config.toml
dataset = "simulated fluorescence microscopy of cells"
norm = "layernorm"
moe = "expert_choice"
num_experts = 8
depths = [4, 8, 4]
residual_init = "none"
beta1 = 0.9
l1_shrink = 0.003
steps = 5100
Rows from block 11 of a small segmentation model, named by matrix and row number. Rows with one number within an expert belong to one neuron, the router's apart. Each number is 500 + 50 x the weight over its row's rms, rounded and kept within 0 to 999. All counts start at 0. Numbers have three digits each.
Before each expert's rows are labels from the 100 images, of 14976, where the router gives the expert most weight on average: "patch colour" is the nearest of a few named colours to the mean colour under the peak. Only what is clearly more common there than usual is listed. The data: simulated fluorescence microscopy of cells.
# router: router (model.blocks.11.mlp.router.weight, 8x192), inputs 0-191
# up: expert up (model.blocks.11.mlp.up, 8x192x192), inputs 0-191
# down: expert down (model.blocks.11.mlp.down, 8x192x192, transposed), outputs 0-191

# expert 7
patch colour: blue
router.7:537545451507471472445459450524602541519567526411562450494465447521551504502516488481474435481502471495489474440408496473527385555499538480572471579504484439475556548459541507484549517574467515594506453476487419516507533490474485493631440530454503515518511476492423495522557575436513383496530411518460460449497472473580548514451579459522558504459499445448583572443483470431342530502537533547463590465562560506483520433600420580490549517579610439395616474582476557545529538542413453501531485479524484451488491476541515543498460575423530552520445445483472459519425507551578518489
up.8:452488514487518534500522449511543529428504497532358488577548414521329577509516446404508472511538569463623480581499433490502505497492426496527484531474598498490419574512550462500505600551550497451510489499417566546497527510574496430516491479518551500522528399504524511520571577583560460507533496493498498500546502511483577522493466572587515422435462497552489492466546444450510485571475496500493505444552449494618547499555496503512427536359468558504465473508472632557448481467503499434511461458411530487446495525516343444483573540526562499499542580421493415498482522439498471542
down.8:461508474500499509556583613492467501404434501484534502494450499580558588503499495504499544545499486448476462480600555500496479571500503496500500452598446473508588373493481510448563517499542512498498539499470446452490482384443479488497474496502510454490485428501540385393339457464610459386470497551531499543397497490574369528500545582498492517580501483443481502499521507435500497462407450546419454481507556456504472488497545698497600444549515479459528499553467576421542497499511473511573500556506500549484449494494510487479498591503497501426562507500467610484589511497510504508
up.9:560415500502477380493484501577502508550515516511557538463575493418492510489504502499540433565471493528469499549492495483542499509610532559527527499637493500538524447489472500588500485512476501496404436474503503431509458512410371456600495504560502519501577555468483586506505497414437393499500498480521499492458464497503594541508521501539555493519456519560505500468512425476445517476541498568456506555641484496517473465585422600492479397524472453409519461607507512600486497427507434487661653478438492415480529484502535594550501501491569512456524521484406514582454500515520519449
down.9:536455487484420523503444456519497480591587603495491521506453506544500615581398539446502415405498495459501481536464453480636525487445496505591608511492499401541425458472624549497501424506518534542498471324460511573494486513562489582487457448493545568466498575442486481511525488459470483453629503542554526463525490467499497556503518473501502586500498495510508540308454488371460500399552495591539496528508522524472581495513473546514500518488492471546495557456500497575505526515546520527500504471441515433495387519507501422528483492574501568456555449501458524505419506464494490494
up.10:501487484466412503492489510666514521585483507494449569563502494510405482501497514471509526486440557575590477477450432518530472501492476544529548475472516547537513500451508506412507588499488414492485465499549505501466500503498446498491504440500492499475481468486466355490489339549557450506470498599601440471511497574501473504506498510500521504560599553481615434497457489497486607570498443556562615489543500504533558495516535420597558482347550477501544559501517640524503422501490455504517527454506488443493405502499512623436513500469501507505480481498529547688489464505518495511
down.10:496515508477496528500499572471434512606557544495492509510454537457571483615463452526504423520501357465498516583529466565554469489500479458628490523583475507497460382378539480504500497494518650529495501474472465445475556533525546484499442551518493513507535496456465534582562467501485437460509503496425571495492560490499554602504508489523475519549471523432576397507576452504494500480481460479419484529506510506380440577478507512410516471505417446561487559458437500573515529512550498520505585458511467400476468596428632453389430508543481501621528505488473520486505500384503576472

# expert 6
patch colour: brown
router.6:493496587518508460511449501426567526471527514532486492551600384484508528614504536450481535579430438520550467599565549497570486401558525445419535473551514462428539429371567475509504513469436469497514502393436491536481553530519575508478490450586544482484459480506561491486523497501480526490545461413537556532479566523446589578427659581424510529440494477449564511431532505380533469480444505433519559527502508502543541490551561473427471525472420482497520435449473512480463535472558475467520580555547552533459563417458525486489473610473539506441586525483473443478439581506422469505
up.8:462502558451470470470499470515506536567545472545470446385517543526415472516498442481497543512480550279517547493499441504480559482593492453492429566504518449460493504502483561474476458537364486539517533501492490542502487493487502536537495463507469475498500483482468583544501543476522526524463531410480392499461498451603436561577490503516457448618525478502494505503526471503470524499458503499387512491517521507529489567502484500541564514592502487500493450574594488561602531433348565540575620495487502511545530666482373461487474554533559452498476576446526487558552600540496478459
down.8:458503515493443443505450487449593565523512548512533551526461541474560577526480567519489491515449463602564393531585528573544513435430474441552538508422502486454462516494612546394434535417506538540599560493503500520527535392547529623439470501433491557491451507551621560493481417453490509482507483473536528516504453419454472484488502485502461431535527487497515619415458598485518461523558500465589464419469504536412535434516548490504583585443511482520492564423473496446487458557576529522478382409500538475521497549452451545571530502517455488408497426517546491420471495460422476451
up.9:501510533473576454487504511525481503592505505515411472522498507446505509489493465502525383529547537559489584408511521503501483489615503487478493453499519483554523489477500438536541475481334459529503395522506501446546464512469527442430406542456523493538500558496427614444496652561516506600494546575553438539484488446504443485513493501567452492496504518502525434565550518490525501585469507458475554507545543488499496409471635521458659485371452512468495427507499648501524471474420452509505642516474500532512405456486448433428478561550556485513471508446504523574483512484507454541
down.9:426519579482522413445484490499563506489451550515517478565447510427466437543480511478449563507513511584504510426529510581498627412490410474493518476423574480428399544439497415484460530436548512590536547487439621553523505429556607561395496496484507534442484514566546618401473457427579562480506444489524579565490500595509531499630503510521455418480497521522540543501483579477562475480522497432517491491510429494483532486462585456492525495557465531516443556399472513496512514592497434560409485474484496479449493428505565420461503373505533473442543524475530475553508496436493475499
up.10:467366485444481504495499499483477501425499477538497586484492510501468417507471534561532427649476587498407424633480495559484521515499501503503596631530466521497416529516506519487381443481519490452528500514484498496462498519493609456539560507509462522458541430463548542436486403517571502509475493577550501463414608555487487526457477513511495444399497473499489557483547467542481564466447505464477487464496586508470439545522554501393572500499507442543488537577476507498495484564403520483493599521502514387560531483406392489531501486494450492505564503432575453624500495477607582448
down.10:498499452521481490454489531470558615463500511484494452530500499660428501500462498473424485507476455504496504495545329646502517496469548501492494501421510499381452511516567491502471528415496460455476454499469475494499586504460502508502552480400485584547526650581511550501522448398510534500501504404539502454495406503505506540557444595449499486568578388494508500449475546497538529570505505466596540499499490500502500553570386458459501548538449510565500552519391483500504552521536537445543489502481505469499605502494578503468470498540440486493458461405438506432497564450535657500

# expert 4
patch colour: brown
router.4:533539531566468517505437544516484450494528561489484542511462477448491519531451453514452564502457478586542554464509483494566435505510438487405602514515625446427488514563509444461490437533427511499505428425503554416516545470524517502448611556524502501587428667490517545495444438454467529543512522450543363586472553530513475457544492492440527513451470530496597521456507538443520544557451600530551501553535527565462523562560483525519607515415483571542433519509505507524524529463483517519439532546350592484504570523508466432393537472589429515441502451534501556386507543483471466505
up.8:493479488498464472516497531560538610481522496376545467528493441413512479497526538501475505406502504541455540502497544524501508502530497564498573568492478463512450415353509524544531437500496442501497414457488524438456553500507545413526469567509494485507486493513524456488522532688491440515488511508547497540553508508529456481488519488544562519384456507422501405551501484480503524553577477520497580525515433467496442510574578481456537502392468547505487497484699531417450528487511522519473449517497500446510382386577547456459420509488578539529610514490513346456492436446501481560
down.8:535478426516554546487498509464503448476475478503479437501593462436560502485489409466489610566500520407519466529490331455516535501487576432476489476508587575469602521588496442455526493512487508479486531503514423515561551576488512513517534506604426496490506509330465528505395485486493509502532458486462458438468520587430618508573466534442495510493527523500491473496584451520448515493431520498434552465495504575619500543443418504511482494584531490511465483536390439538543496452474526456498586512520439547435628607572496476456517499504368479456514500468503484515487606510496571489
up.9:540549489563501446492496465569354532512467467563470501491570419495428486502475453488500542523501447486500619660447370490505406443509486519485507439530455500511590480561506420563376499652539489594500457495495487507511564508518486489509519448503458524528487503566520454554506514485445424541573546487535501578621424557504521511509545499527500619412474509482503505497558501441493500530493505552582506586577565528500466501416496476535494416456493524491486529499454418511416511506495456468452496482443502516445562616563508494490499530515496512562495524511506539393492344502462526580
down.9:576487497400520546631506500521443443550470496490445493524429503426501538549560474372520499449503499615505403505554604522517552543492497498497482600518506548537363513479516681457511495489488429509568535493549531524447491547510500495420490568508438478415482480466497540547430498475540542490501662583429445452493520510540504472502421503525446507489506496518499494503446484517528513499478576513415476437439524499450564467498541500473500453519455468481510511491627605492472407504437601520530505513557578463588450469522603487514500432471463500501433480498546465627523525468448479462
up.10:556502454459463521484483546470471467468601519574538578501484552522474496464577467510562512417521500558472443454497563440417582516499533537508465463424491436500625503429453433505627512441541456434510497488643417536549473485459499531546482568501454601603574447535537469411538461470548478520497524632501487499437491606481497463491473393549571496451464496504572488538485495506470465479597552454532489485461506446481415486561516518494492483531504535476488561466496402553481524473502528587499488472527508402458372457622604491463486457413505506516561505550455588502492590514508521482
down.10:586496458490499455535500512551495538486516533387501443494501464454548476463445439520497409510470494437556508532502489547615521496515484492468502513541510472504523439522454538514481504482393502400536521470396466523610639402497494487493498534467527479501502504473503371506435549665587498500497513482486481489540361432518503499524537498515577503564579302471612560502511529429579489527519448479574518508489554496504495503466465497504495498497671458517543536517442511439560506494551470594548486514531519513503502508576507500490459529439403500498495511504500359500483481504490562571

# expert 2
patch colour: brown
router.2:558509415498435592466499505486421473581549544604478529562590474479489457488508489503505464576468504455475474461490512539446457514530531501512529469475499573545459543531439478491471413485540546516495542526443571470575458452516447441475454426525444452520534520442548440459458565584579571534510544591431527522452506498552467452544392471567434534548420443638449530532574565488511520478492472529369449523508599454477510509493535454500461501601499461525485525548435436493581416516384535565504528472532516549486430451569481624462449422458533442548420562568496530575573558494450499475
up.0:534520499456495507467519579442465424532492458501499529464479564439505531559518524509536544507542499462445406594381480458501511569538496540542505504580417495501508469501406494476440565500555434545379500515506358547479447550493464502516504518492636495440528476499463508619494460486440493499514441620493483509480715456496504501406517479509430522454474515508465456528497468540489441448503444503632470462437585485485516499493493558555550498500418523385521545427466541491527504518522456512568521536476463500562482555511454504532488464494516511652490478520458509598498440547528521374
down.0:502515504513522478569493506495453503459507426427499506481557554495472469458490550521529590552501454498438553506390483495412459595537591550506363512480460536500521496534435454537569559610507487468485497499568360438444446506466348513562579490406475515574529478549494513508519434452499498539425502471509486407493526494541446489537600462533440413442556480476480481513532521607433566591478468492453510528503537480567496558445461564474615506618557434418483416512535454477502459499522450555509539473598462496504588558457513566531495508533509510506508493537480484452524425541504638497
up.1:540504494509533521486441414485570546499511557527478439497517522565456528477451492500496526510529508506505500561502457502500378493453496508427384517476579506552513503626538498449662478547503526308469500503433498507555555456502449505490565555446502512508460506472410530568480601516533409439516490471425436493526489549515502411548512515478506498523501559505464494500511547477513502503528496482482502474509483458571500499519485465574432500505500393410649496440532489356567571490512457576570511548451399616485533567466569505477498525495492422492431505418374550506525549503468569543
down.1:390512513463485535477523526413432500553457570430477510601532502527518527529571499501518368529473513444476505505511415470528562495498460563544499502598493434561512450517494530460563429561472567510418505456375560459510480500508559574487455559440450572514456647491509427471519478516557488402448519543501506615444585452465473498391500378474521506468343504391516496492497509504498494472510499514362399446464558483463490482494537611493606493477522482487451511612453490534514499545498523502481571612539500483494500524550532488507504553463471461508463494531488500444539504423463517504
up.2:507580462464521436462503412543504576529464507484458531519357527545504450501515636537502462482489488473503512543506528530483527496531519534474446484607468563498436468492498504494491504517589531443483495505499460552412568541605544462516510440467537513537524508580481403376531404507577495480472466486550528444490478491500492482487542366498496391543466490500473497524489533473496472509503526452556426447462413525472505499475509631517728511496506488466539546441448532566446503475513529500510486551527641390483497456503529572492444458481493505550523628511505376561503518562446514486
down.2:498566502510576558513384498525515510725501497518394549491477479509460549514557552510569634505539511465486498537500513536534489564445430520473441492471524558510555477473519540494503495553464582510487559469570510456504424499501506480468477511492504497495489352483503390459517497597497502504500465406484457508500518501593332491523593484515565559536600535491413513456491500504499531504513538524469506494488492415341470496417539498504489503486496357503455445487569520529481509530485554578499466479498441426432431493448468459541426598498494465424482525508518589452501516501545496476